config.yaml
arch: "mlp_mixer"
model: "image classifier"
dataset: "procedural textures in two colours, tilted and lit"
train_examples: 97500
image_size: 32
crop_scale_min: 1
horizontal_flip: true
targets: ["pattern", "ground colour", "pattern colour"]
num_classes: [31, 12, 12]
norm: "layernorm_no_bias"
norm_position: "pre"
hidden_act: "gelu"
parallel_block: false
inner_norm: false
moe: "soft"
drop_path: 0.15
num_experts: 8
moe_every: 1
expert_mlp_ratio: 1
slots_per_expert: 2
shared_expert: false
patch_size: [4, 4]
conv_stem: false
layers: 8
width: 320
loss: "cross_entropy"
residual_init: "none"
optimizer: "soap"
beta2: 0.99
learning_rate: 0.0014
beta1: 0.95
shampoo_beta: 0.99
eps: 1e-08
precondition_frequency: 20
max_precond_dim: 1024
one_sided: false
adamw_lr_other_params: 0.0019
max_grad_norm: 5.0
max_steps: 25400
batch_size: 256
epochs: 66.7
lr_schedule: "cosine_restarts"
final_lr_fraction: 0
warmup_steps: 760
weight_decay: 0.3
adamw_weight_decay_other_params: 0.05
Rows from block 5 of a small image classifier, named by matrix and row number. Rows with one number within an expert belong to one neuron, the router's apart. Each number is 128 + 32 x the weight over its row's rms, rounded and kept within 0 to 255. All counts start at 0. Numbers have three digits each.
After each expert's rows are labels from the 100 images, of 14848, where the router gives the expert most weight on average: "top examples" is what is common among them. Only what is clearly more common there than usual is listed. The data: procedural textures in two colours, tilted and lit.
# router: slot weights (model.blocks.5.mlp.router.weight, 16x320, trained with AdamW), inputs 240-319
# up: expert up (model.blocks.5.mlp.up, 8x320x320), inputs 240-319
# down: expert down (model.blocks.5.mlp.down, 8x320x320, transposed), outputs 240-319

# expert 3
router.6:111114064141132188168105102118105121153171077158081173086137167172138102138158100115133125082091102115127156192126116097121101143152091117136102157107094139105145115172146175162141172138084084077090092158106142097109159108160058132073206105
router.7:108169129124119107160177138143166090178152088168120091126136144143108075102135093122137124117070114131154166145154075067097149134109105136093125155090090166085161085172135111198104155120080139126105110126133100105113184142079087148157189131
up.0:148136136162144210116141129079156086129103133155187119142133167177134137194179100117138137100140158160129109116105137121177101178152199100053094085075119093171158110124148143124166165125143129125144084128145043181094086131183126141108102167
down.0:128161120167184171112075092177122137152143163104109095072107133190136089167123125128083128063141142135078187113142146145131109147120099125112143192112127130099142104166103091163136082104162093095164165157099150161125199151187103114157157074
up.1:108157124142135127101135187144150182113118124151139112175138146146170160127163059153133078127103125080089163233115131135111141155101103121111118169137126149173145143136097139093097069145165077160158100115150108129188102107152077131123245127
down.1:077097107118139137094152141046134131134107095070100135153137159170104116174093162131101097093084075120186109104118178088123150128119129084140108078105170182134103099167118159122115144079157082101153125149160148146110099099139090124120109144
up.2:129076169066125138097153165084156095102094079052111058166151126091136147132158097126103120128100125121129136080094159116188080160103120167051133134174131157078129076152032100149111138128106129125120115098154121188149137101169167084107080154
down.2:123175129111088105104185129197109190123064119152149130116125103109142054148103169132204131108122113142135162156190151090126180152125140066119087168110165098194113148127109139161140086151130189138159145134097188133119114158133139072097137060
up.3:113093129144087167101134132142114032115090115125110090091144130120122167161095134102123136173160097152119102139055096131141127154087079094105151107129092116189101129085088096147155112154141087112106139091117142151192159035125154106107144142
down.3:199131078153151113154120102085108152163140143075131150120058125114137127113178112190170113168085170122104123042163135099126110113156140085150108132164156128158067061119136162194115114191161088159148126153089099132092090104133056157078123076
up.4:105178096138136125069088170141155137127088092161104079218187104129073166163127157093121129084114133091159228135186202123099156135125101131093159087155149130103139048193126124070102106149102130143092095128114082132038104158155161181131115122
down.4:114132170061094101114108155103189101147105159175172125116123205148161100126099074160130167106128151194152140122157122113080166104082103130158071099149155115135154152166094130155110088137101174106134164085122198106121100112109100148106165140
up.5:129094162177148127103146135106167099117092195171137079122152151173168106121094184133089154164111108164093117111088073100153138127091074131069146087127184120134100102144114106142074204105120159108124157132151136145086147106171160103069050159
down.5:103165130101149116066123144101111138131156163127174178156171138110150161189130098147140157122118100140136133072201100146122127168136132112187136076117066171086078117161134098103110143168151070143188078181124180109147184147134106093083130090
up.6:152116131117123092134126099131109088149089122100098132089084122105152141114107143180094143086122124114141131072164082118111073113113124075117105181112153188133121093122126130079133142127082129105176087146094203159150118200109147157090191156
down.6:135098164108133155110150106141138210100153162113100225139109178100148150125150145124103096118102131120173110149109115065139127186088149083167123164101118161153154127130171074137129088101140091133204119125152056153172104144120107104108107060
up.7:122154149115114154093163116120110189111098146109151116141083186204141160103141075123131116160152131134110117149144129100158127189126195211142078128088112091159177137122115160134147158149117118123133106115072248129139118104086136097145070057
down.7:117113076148147128130119122131095107133114147052110062150162097139123098090187191100104102154156153171124130098094151189099113119159146113090126095117099107104143111094163123185086148156112127146082142090167094134129125101127100143150169170
top examples: blue; ground colour: blue; wood; furry

# expert 0
router.0:171131151113120135149139107108080105179075170169111136124139138147131124097190143057145146122114200088102118157169157084202082110198114102096177209120074100104120110154170083188118186115112118087121120194143117187136144077119080097194173100
router.1:177142166078127127131097091117116098148098082147121129109074121124129106162151136099171068120152139166118125177125179091129141092135155101102089175138095167118091068195197131155174062131156090056150175145178141173177159107197117124129203162
up.0:152114124120165089121161183110097177114149088160139134160138097151107091121122129150157118172131093117079137107138144183127075133116196125147107139108127108097105151151111093156147113103134185107102118092184169140155114114162149128084204127
down.0:170087106126133164136143107080050160122116122101111090123135119109142161111071184101079151116132148138131113134210184087156106114149159103155121131116099144117107160110186159074137176093068083186119126141135109119184086081165164114116131148
up.1:125115158098139109115125088139099183091102155129167075112141078155072189109122094113102159078181196154097118093139113164116131125136155105103118167124100145114166075085095097128135134091177103094150089150119091120148126108116135145087098115
down.1:155119188108046154095149131151135097142158146150160151151177128129150109136150195152167177130112128118180158121131093103165166188078133186148082085170092158125163100107127125135183149171111126135093175150138139211107078138165119140133174074
up.2:092042142152110161094151167146103093152165102111119169145198146136154129113133099126131145122069136106095125100150084118221099087163124134110117148162107088139125143094166099128092128086076164159113111123095178126108083129163193158172123097
down.2:165174118109131144143107088130062174082158129139145138189091095151142136054147150152179097116088213088165136131131125109133176175092153128079085113129144122182105062145129141147129094190153111191169118135120069134156156137136098084072141065
up.3:128115032087145106162081161165101154107191095094129178165137131141131041117125191110142085113177131083147175135129113106144140097164122140124129107131114144106064166062102151067107081137148149109133060111119118150118171144133138145106108048
down.3:118143130110138149155095082107126109133058106114101148059084121086125087138108159171185168132181116127121074066169143129138108113129149103158114043141175213112098128199120136146148180153154123106139125103091133109072150133139170144093157129
up.4:128142085096126140105073137126094147150070129095133160187112148106111187081131107077102155134157177097182108116176172118143102158162110106110099117088120060112178146135118120119075137154116163153148127084176141138114152176106026120114117125
down.4:116111149113139110122071101160164131106149113099105111109066135086113176126111131120122122114048100148195128102095131166161172125115140057110146054166132114093107129147100071130106180118081136085108172079115132186102144177110142111105115162
up.5:190079177133151139149136106087124158150146154113159104126160125129074118103184131083123054182094095152150072128139081107140115107092163192092153102179227146091088163097141125134102156124136125122134198101155108128098166134189171110092168164
down.5:120110109129133128156093140106134163147165131122096053109186121129060155112130144179095186204139100123105096146127178106140153160089177109093114173193136070139198170055155109163179183156084130137094086132125171153157110088125123108132099147
up.6:165173150163108112123105195116132093152113155161098095118153130127126141117055203081054085137125096154144148162152223163101112099141102127169103145137057191110134168155107079153136142125160091118118142123142131090163136165114122179101097072
down.6:125154132144106149116108119139125076166087156130149127107112121119171088095127164174114156112136088168119141131136106217126117101124147105101078116100185151149101118130128172108141071146098161125107087122104163168064153175160077115162179181
up.7:131139102159152083098082135186113165113122127160096187139089161120138156127133087138082111102139185154139154127114113096129108129179103183137205134160138153140056131070099143119149122141151175159158158076164170171201128127141134139173105104
down.7:133183131150161162113087136122141163119121154118159067076119145137172109107219109092226113091118127084130153131132067119130157165181164076128139138196165166130128094114100067164143166099147109143149172173131116137067132128164125155100138147
top examples: crumpled; white; ground colour: white; pattern colour: grey

# expert 6
router.12:174111159174120114118121119103132073176147148147115149146106120107144075164160138139182117145133159101132141143106168148174100096155100099138105148079093102167110124131190105125127166099091159121183179164071116149147180059154137116102125103
router.13:163074099086127149112100156076110105162104146127140117082085151136122191177142166079163111184117168079132168131113130064135124123151109100180131151061078099139118093074129116154112158128135127101205133159091104110128127118161092142184087127
up.0:143105154182189110109058121093166162146079118080145147098153123149157122132178097133122104124055121127081096162124145136122098151080156163132111172115157085161165154153170133169148084179173114161159096118061151141186141187140108118135152106
down.0:139134115100079051111114159098150138128165162133130159165044141156083178147154146093137138152149127067114083155075136133117103133151129142151097096079135177090143133122102121104088160126151141069087187118139192123105112110182111179084120096
up.1:092110157087160088175121181087141111157198178136077099131178126091152050174195122128105163147158139142082113136072124162120121152161148096099136128127113044162100147191123081144187097154155173176124126123092089154194168149127152176147102115
down.1:125106086117194142147117086108111149131114093095147137053046123134121135096127137121111100054163094187181147107088095096043160161149087122151082098096110122138138157145170127138167100141097094146151138142111174181137111109097158125142115131
up.2:117167098094117084155073116170157096090153125205125168137177106075116109146163192205123109075141119118148157086130138069125129168135136147117138109102088115141098069123147113119161077159151112146138096185171124084082140155167138184126054173
down.2:112087123112089106092114150118142123131109129122097158125159121086150117198111133079101165185202113131112141143094113115157170102115130140182213140184113171105191159141196128141085134167135116109141146097130143155181119127111127131150099077
up.3:152154159124115083157105102114113112151117144159171145135173117142095126137155150120193133105163130056128144113144114160108125108163200131120087115121125156140108099119162140139142156109045110156129098071163198161078101150145096191107157133
down.3:134129107158100121145105131067154109058175188137159061180212092105143065137096106170107125148094078177091087159202103078087146130113091132094096133180089107094117213148126132134112121087167104126088093095099153096084167116113172120104162162
up.4:125148153149126178090128185181119162161107186099149117097106172133159113170145127092139110106117132115145147093098140156144160098135088198066173134215156120103100114082171135119125149118115097040061144103149107152133134152126114129160082117
down.4:110083106128214131170117155084095125103132149131097154155106159086136065117145141098084163101119169158136128125136140117087120084167162176115101146095142128118094097132089153116071158119109086131118156097117102150113117120174124110147112111
up.5:115186149101149106089087153144165122140152167041165106115140127135076121124150120083105127155111185112216165068081167112098118190122111167152094102124100121137173140087138128118107155119106232085178126117110113116164083130131104094115141140
down.5:147089079126141122159097133058102133130078139149154125100076131035132127124072099149191118150107104176145107151120140090080160120142130127091146158098149059181150153181134135134085143137150120175145124144119117052141085074194105111132031095
up.6:151121209167121151142111162136127101168147108114140112136129174165118122106115177102084139109175137095094132161085142141149087137110149147105213121138134184164178107156135137139121081100097119152123141127119158202153165115121146127172153081
down.6:142147142146156201167109109154157135110180081165146158111127142135122162136126177164164175108128088162159117082125105187127089132082133063074165126180133145110114114105098077162154102161093152148090081082170153108132091165170106071136144134
up.7:134116143107156118116085136191136149139125149121109102097131043053117110103120127144189166100109124165093195198150129162132042086139098174112140138110095124184088101148112130120086105142145102156184168144075160145133085102100167189126183162
down.7:088154196116173178161144149103111066152196133150160181142128172174104150110112146133139128132135121129142120093148093124158116111098074095151105096095181136063153135114116115189175129107157105112043074162143107163146170118153162116078160104
top examples: fine scale; scaly; crosshatched; pattern colour: black

# expert 1
router.2:139130126122111140161138099070107111187127186134106166103147145151105099173141148113168138093131175103165127163144080103136136151118082127166140158080087110084115185124072072178114184170111102113130050095054120141155175059171139078163063092
router.3:148149127124103128113185167083089069156140142164151141141143159126110115176136147126153063150136149141134191128152164119091143133150078115116116148078100122091118122143112075143098150159095117077119143135079075092090129075047155145163075101
up.0:127153134116130141146169118146122189129113087140093051126051121123120171097083173083148178112135084131089114176143086079102141096140087117094123098182156051175138112108199102165122108082176069087101128115100166120109103121167142140128126079
down.0:152043143124077120116107152135111076119086121193098218159155090168092053111154076116188148184097096046096129108134135095109099122139104111131128103141120120128090148128155104169129117160136161125155123131123104095133118205154184144096192156
up.1:106139113093142092120139174151111189081102128136069103098158167177086164129141062097149134132113168145140147120115139158172150107142101118184109151130143146130130109161165136127135160083135134176136096139153171098118135080122113127104103100
down.1:077128157159155125155100118074106178123087150193123104162124124171116134112132077180170124129191120168117158126131127136185139168155150146127119115145140100096093179176089164146099089128071139127168158075135111122144133079120114113149090155
up.2:129158119160115079112174127103105191082088139128103169174168106112128124160082157120111134115169124196119151134067058149113111096167168159118114135165138170149106162157094111120137118103121141173150160125134186175125132140094094121140148133
down.2:154106152134131090154137174152076074173131095102118142096148110184092122082066111121043086130118136081111174120105076127175116128115118160102080126107192088131102091166143113095112124154156112124117119132156106081130122149186128127174153144
up.3:158073097079107097197135098116104096140056134089153128147120085135131132187097139094116145096125142136117110157144140138168157117129144164131108109144131145119116100173133068081083095134129176065170067063103114125121133113127125176135097141
down.3:122140132101110163114124143094095137107114154133111089138130118140089159146073039165136142106126169067056163117143127135183147166129135167108127154124130085172167111127120159168096144154149145133133097138091148152162131152032083090147180129
up.4:174123128159126129196170071119167138164196094112061145088140141080093121136126142203119139143111152072075124148142088141124135132117145114141133100179195140103150104097100074169102126192114094188127112080103129145108181118126127192114156114
down.4:089123139163069171128075164156092183097148124118141139145116155134184159123122110141077165105136095107167116120135104076153107147141149137117137081076078095138156148091173083130100159075150158123070154156143133170168135157084109138100092142
up.5:131072138153153160146049125139113165140109144124132141133091131135174118141131154097138124149061118122139115093169047162109111176089138098103117117115108103192127165110105121100178134070181159096131145130074140200159103147102140126131073171
down.5:098131155124120129152160074158117144163170099107086112220115147088164131113125143125205079142255107085152142156148155108143151142187137138145150155171163100121127177100139105099149190141087156140161037129092086140150139142084069126222135142
up.6:119121123170160092115124142092149128116113092133154165160109103094148149140101163093169083150108102137172195129090082117118129188100096185089139111169080139093120123085135064147144140110113157111153179162201067171166070084148147209155106134
down.6:082135126109117147131131113177126103142165171112109145082115149113130071088123188137129121190096074146125134090066190124134124056147173093140136119126138171148106128121100139148116077173103141140164126085160119115062127110114125137142171075
up.7:115167114131130120053119134072128117147137120135119107147169166095155119155081040144110120079129114119106124085133105110102161094141149165098094144083139109090146130018165101146028080112109120117080097106098158165210139136143119189114129106
down.7:158096085148132177170211141118083140106159140129120146115079152116062070146121181106123097151098121175172170143134081122133118083072120111166137130152111173140122168121138103154142217151161175131047104068081062154165124152133062091132149061
top examples: black; brown; ground colour: black; ground colour: brown

# expert 7
router.14:171093140099125134142125064075096067131064175110127146099110170172111101132157176067189061149128155132142106101171114122155160153149166096161104176111125143079112139111175143151179169111159090070157102151152145114147119050152126134158134133
router.15:140099154116122133140092079048090070139082161130095153116117170137130077079159166109186089139144152152158127121152118150156149099112127076154113173099122152081127137122186142126173123128177126065144139129120089085104126052143104121148147139
up.0:148077142107151117191138133138143151156134120134121135140146070093097108114128109114071118144149123102106142141144078145143148152192094103102097115145137121167132132122136129145193147115122081156133122186108129107127106101089060163163145155
down.0:160130125139138084140151121121133176071132125083110120146128165139157197145155120158103125150108123140147152056166125116129187119116104139102150137127086093125169137066156113137140110132154159101089152098152124126146165104142137119142118105
up.1:178166131165079133069105112161117136116172117107097095111117059174147134160105075171129130119104121130178101118177141107109135140137124148137081078147145065135117169102128189089111064172127115135123125097145170170153132155157133138117162134
down.1:097113134087165132156133075161132112160168151114112182150127148087119120104145102093173101141100127137104099186074117150187089155115167136143110136063131126087109123152144128129130136140118109103166143116143103084098112134150086158106124115
up.2:094112128089141110155122164148052113116172200124183133097118145107178119133116102137132124127125110100174089116111061134147129168133000122085148150155140169096168199143126135117173124126119131147145151134115153137087105106170105177142154141
down.2:146150177152175132103160062143154151140118128118070177140115109149103091079091110123079191131125169141107109186127156123079162067128156132160159116083112101155147087129107116085137139119093130132128107118114136132167191123132187126137120116
up.3:118161127172143178168039114144142145078140118102135070105156106095151110082129121096201173124102183164104091114061101146080102124137141129227155151075112193186107140123104115151060142174157135153146144146153158134135122144149090140141076109
down.3:133130163122123141158157104093068182167108164144134129141122151116088116146096097142198148153156106185096101159109117076161129155144109109134135121236146108142087155143178196107133132086136093135151174129212160081114094125075154053112212169
up.4:175122203133094104124141169137112108131123121123076113104104132137140134129115083115134107082120134129145121124105183138102166182141128106095127068112148030116120148110154073082148097070191149183126155155087127209173163140107099149085062155
down.4:116138099137144137148074100120135197139123071126124139150106125137179085098142118132085130064066107100121165110180048172103156167194149087135134182093093083119129112161105121085138158095093122083112192095128166099168142114141165100093132189
up.5:129107180191146101098130092191158134121078087126107164120132148131086122167094100140117140117132119089103121177209092108105122165143157203124145132146141143072076164114116086089149095185125124210145151091106102145138137131146160164121149095
down.5:105140127126139132179139158138140112171107128122174068116152102128126101134150105168248103159072132105132169161153165139161108104134118148091161161169212120084092172181146117157120099092150162172150087096085121155064091071132113156094153187
up.6:163158160122120173138150122150150129153170107067137166117151140146090099121097124096127164164151076165155138132170104143139106139163157099112150152101082151097110116155203088117111092093155140142118151166165116155093163161147091182115108089
down.6:095114125107081148067117121063088098143158116081109115139068168070109136120135206083137088126141157185178086096132131170175159120143109147099107082126171175139085084138129110113100173077140115101156143039127172184124100103111189121116122195
up.7:123116146153170146142093108227144102129208152146030121081149124141062182123140102064074161076127174120151153101102104137118128187085132196122143173152171100148105141065078073120138153129132091118114107154172072166186103154104103071125067132
down.7:131130084120154135098105151133136030151161158147156145164164149139093124106161138127050114075160088098115102092107077125139116153119079108161144144153098144159137099125173115168115167069123168079178166079165088107109123054128125175110217137
top examples: green; pattern colour: green; grey; ground colour: grey

# expert 5
router.10:147188159146132108109123146195114144132111150140132124077122135101139125169136095115099157122148148138163159146072157184103177130119128131098093142127178158156131129097108125175119110156081126132141147076156122125119126202097094126097122165
router.11:127199098104101121165118155178104103118114126079134164192109091141143157122126123146098139116099109149093092096140158185140143128130138146148154163111112072168132093124099143139117116138125143177119142149153120137121130176139166050175103092
up.0:141106109185113097131143142121113074115205161102151039114210115061161115101160125100076085153158101136167158152093134080102091118181117161124165140132148100125096113081114166137165134097143065151173141098140131133125146103120137165151188148
down.0:116148044112204179091121145136112096116074152109172152084161088123116167147155150147119167181176134168162144157139107115185130167157120081172076112102137069101161134092118131163153127146111131081105092142128062121164130160140102132121098107
up.1:089187160154097145087098124139139069145148149133148127132134105119155115136136128200114105101141125185183131149187132160126097118143194148138160045095174114109152099088098167130119104095113159166192116116083138135101098123154127170126116106
down.1:122153180112124123125147148157121083112125153100150148095087117143182165127135140138159172111133147127117154133116142155088150156133116140149176179094103072150156087111100141153083121161133108163091100111116223096139145065147140156195110017
up.2:117075099128127139073109174132164158180106159122074135191126152147120118146159134105136105146058110106125190150093119141133152125112108125154086125098122120157117125102098175142088077116075106162078133092122047091130124123184198199182129127
down.2:150130183152155158150104117036137170167078088160148165098129152123095122135131129134039121081118127168118166137147125111065112126068147129078128122148135179138114101131079107074135130113093074189139113197183193107054140138106147136092092100
up.3:127184140139141139121103100139133109151120109105182103104179169110138139169153146193141130077139141130139118113135172113146162100126074134091134152099109170158166137072180157150154187155068138070034180081095167173155124084104112110139101124
down.3:089138121098145184124117130132142121126107143148163094084087120157145130092118123109115173167162158124138155166141090157142126169088097127185080120158133091087206140174137139143100155118132144094100013152086091105143118110132161170153159111
up.4:096137089167169110115186088167198091095098143166111126158103092081135138144165094153110161181094141154156107112103149110065142144128101210189120109093133127152154126132098145122090135139087116086149121137100147130164106125100165156135179117
down.4:084121220109166139115159175109172143142103142120136204143170110094075041080112125107121134159200132162146108201122129156154161147147142099123172143135125133086060059126080131175144143104119113138105096158073093064120174162108152119184104114
up.5:163124139164131114085149162106109142127095170099148089174119171151139097143126146143131184105159128184118153128164072148134158101158085188148129131114164180148113102083109088068109061163147119143118160133131175108096134116071142107100114075
down.5:121093100062172174138153180176140109128115150177131112133116096107093161140142176066109125081236123137138139162129109108070072107154140108124140122173131059105180098157190118117117068146156125107126085170151086170106161097117172102134103151
up.6:060139123098107118095139140155122182097119117085145090103131107093189171101170167078074097189208141134182181076104109125142074080137170131103057065178143103104105127194129124113157111095111163126112121182075140097115120156143078092083165135
down.6:064108086145143102085116159129083113152071101128117104128140105125109128192193105127099187111118088114114131104138131110154131215087100115181053125140162136136106179180126135051048140106115099189126151135102086039098171128172105105100159149
up.7:074133145171191095132124069188120105109078092115158143095160076102148055067115118213145117183126114092183146137083162168039173106135105115145097172122137139105173121119111144094079142114166101152168174145099066142096155136117156135153132102
down.7:131120114086156119142129163067108083111145167080154133188100143102139159188096105071101140114120128115116080152075113094144153126094101121106170149182084142067138111151127141068146089155111109182102100133094071128146120130163119144159223149
top examples: rings; spiral

# expert 2
router.4:141090153120160100092128077071138110161118116143059136131104148135167091121134124086199142160175120148161138181158126112160095099156155071120166128115101160149195119170174149141148124112090099151146113149134102131141172128133125125081165094
router.5:109072123145074136063144105105151137161116152161175095119077202164237109149151115123132149187152132140156118100151094112154079143180124068150154091166109120084141131166143082177101155116063069132109132181123093155158156111141065141086120124
up.0:165112135106088126130107174127161121106168143145107177155104139149089105114131086118114156121200095097105108133137122131110106090138070139135180146147142103081172097116096151091081083130112104086152053089136185089133102121119114128121115199
down.0:096177109172136139135147155159096155143133128118105138149127104201141100097137078127130115181145114171080124163108073109162140135146147137111106120112179070123133139141126139123136161093087142112128195102170136049106146128142136201134115156
up.1:109132149142114154103071078097150110132151099160116113123198097152092142148149145138100114165103145167091157101145155135120128100130137175194167128117146114150111102154085110102121138126106160126119060153162133147108044106160138089177123159
down.1:103088127080118135135082127090152122142108142122092146152123167143120149096088119156106147111191134160073101119112144147073148171145142143140128174120182121158102139158090145108188087159181130089169181118140119116144063104189136182129061070
up.2:156153059111117165108126119137149135119154138129125093126123151157121097133132143154152179104142130157078174111147142158134061112137150109124141150123151179090127138164085170068182085130107148108119088131118117097126068145112136165119124151
down.2:125144101076116115175109145101144155160087090090096072124132139086061128184111137121143128092125118147138053120096109126131157099189109146075134142136145116158166131105087078110107091112099142067151095134148066191134100098180144146133101106
up.3:151159103159107138105123148153138161165141145177097110120127126132096151046121093120159150127090072108102112146139065113065135140123125117203134083148156109141185150153118150096130094099109124127081093121132090141090110155080073214095103149
down.3:124130128093130142177189130154151107152095116136174167143135169093136151075110102174147110078173117119125127161160128135130152135169137065127159108128138138079053102059166170168108146098167157116191159140136149146176140115138122094132191133
up.4:157122085098139185123154174185081178168121127116118107085146153164127149146121146103097110110144122081098126061161112100137123133143148088184086127142112114132119041081186149152110104150099141174068091112197200085129077153127144189098094150
down.4:120119085094073124094088130104104107077147104099118145128125147139076098153093113117179120087086075112084092105176148141128146103080116137094135129107059159141166090093069126083155115156174164098159152141107146124119138168187100119101156124
up.5:126124109183194127136115120142152208091139161115151106130177193171135102111153089083114083177155136165141062158106111156132193125164144154120155125097134135117155151110029172140098110122129062069146094138120092084151165165126118099102107143
down.5:139072129093098232137058171102178090130087112098140123141095159177114112134129105150197100096151154131144145109115218163098093144090168109142145124131157144160128066109161162098143096136156131124186170163163116133115137094190114149098089121
up.6:075148066122158100132176125139134137122043119095130048164057127122175157171121161139077219172209142135154148132174136090094094161169136235114083142107151134095119094097117133135071107180172129148138086100139125099196075136151157107160090132
down.6:119142131157167123173177113147074108147104100071132110120111153068121114202166103074123100149046085162157078119140119117137165127148088163112124160142158107102146115143196147130165086106091145120112184135141093097162130117129149080145133071
up.7:157069112112137151107168137152115114145144140127065141157138164110070155178166181071134113099131131162088135139153142139129154102056163173178175119101093140120130133115101122164115164177097137052109161122112069106172085144134221114127133119
down.7:167094141067115116145138129081129124167174136178127108088123099101173152116187103171108103158103069118169161066139152137136110139070147072143197154122180100116152140125148098081072122153172153137138042063140176118082112079064106137154141110
top examples: brown; woven; pattern colour: red; pattern colour: orange

# expert 4
router.8:126119133110105147109142132151161076171071174118122096128057121186139089128162137070139109118098092152125079116145113093167128123149135095165133177093112119171147141174166201133138113072099053097152147189166088123171187110166069116144144101
router.9:140092155106113154156117103109118085166053155172132102123133093169137074116168149098149094128136158155127099133154135056185149168169130084148165196103088121094176145160181116166136164082168071069115136183137076174148146095170102115177180116
up.0:123113093182171054102133153145137139118161124140163127174172109149139129134127151148173121135119115128125077126142168110164079124165125119114135146091137166124091152091128107154094126100132164180179121171131109128116149128152081153047129114
down.0:093096138150171078144148108116120112104106099094121062144122120147136128116139154134133105159170124148095125097101104171153114179154095096117123163190075058114125092116123156123129174136074127093080100098116094098129178121114111109147030155
up.1:160148167162126120142126147087112121028154143112148147171180118095156129111083132155163189135106120087165143137092144135108143163198081145100109090129095131155122109086159130139119108124128094138114103127129141101105217117117157108128081135
down.1:129169188112081152160013139094122057113103110148062164114093087123118112146127172128162126078105103169062101163084129137093176143152181184208153141131151080119135189092127139123084074129135083128113171147165136133133151125104108199124162095
up.2:118166161137078120133137134062149153071179138078075060180092104103108119141095055154158161089161168044151131144126153123110151113145099119090142118087110108133176100052107142087094144086142132134173145088097110146064106164167120149099110156
down.2:125066185131116153123156174153196097150067180180099125148157126172133070093163100079184187132126136071110143159152133155147203115174191118108090123148117138140122121112192119178136149174118151102171082136169108169132138129126196113163169124
up.3:076148112134136161102110148142170087150152194124088135127103141166087171165161117117129136099096063146072122138100120114132044188137092098141123150141160070120163128124179169155109182053135131109098172122183188100197104153113165199117140112
down.3:216164116155148087173113139157142203150136108128159053123162155159075123141084091128103106163132105138116055169114189124132162089135140058120125138126070085148155091094150098080104095066113122091126143105121142036178154176117146126143138122
up.4:147155135078115080108128099174101222071148080105119091163175157116159154105179169160078150107119131110115100101079061140121155105104082148095144126131111138164163133161164078123097102122157139115113064074171133184148153126081121147147095100
down.4:153124128121120110110171137107114104085145135140101089109113121123106187064119114104118089133097125154157104113143166166153150100146108105097198143068164172118084122090125127153148148116072082150116088136129154144102136107152183119095154116
up.5:150154083174089135128159155111112155111039140142139095125116125124124139153157116085060184121181123165155185128138167131095081133129167101087107082098140109098125102113096177082145143096176137172130098123142125133050110123154117182081093145
down.5:160137062150116208160083112140146140085146127091162130095157119204122099136140104188126177136073126124139107088146124177159093154126174146151095143146125148146181101145093174074175138161113136093174157131173111151123144119106171141114127101
up.6:127156114151132049117170138131133114152181162125155145182144140132102132146083095112158137107152117121155086104141162093170101144190129137098089089144141142123112084081206130074108156129119162153163048125137148141048161169105113145123145175
down.6:108142130145145122151128102131085126111166101151115102150166158144174147140159128143097092187210134121143112123147134066148081144134152085127101143123126099100101214121088158120197115104141159123137139119128136157135107110116128109129084141
up.7:125153106139129106119140161126095085059120086096095143174099133163121085159160069152173103074146103178084116086075081124134106134146134175076122135122107122131124120113109152130100076099165085157080102134097146166166106090118208094167145094
down.7:146128122174195147150092163146109122200111127111111137119132069143101123173074121155148122051109153129123098114145134071115166173099097130150084138130164070192067139106117130121161124131170053044151156132124108122138082129062080139089124152
top examples: orange; red; pattern colour: red; ground colour: orange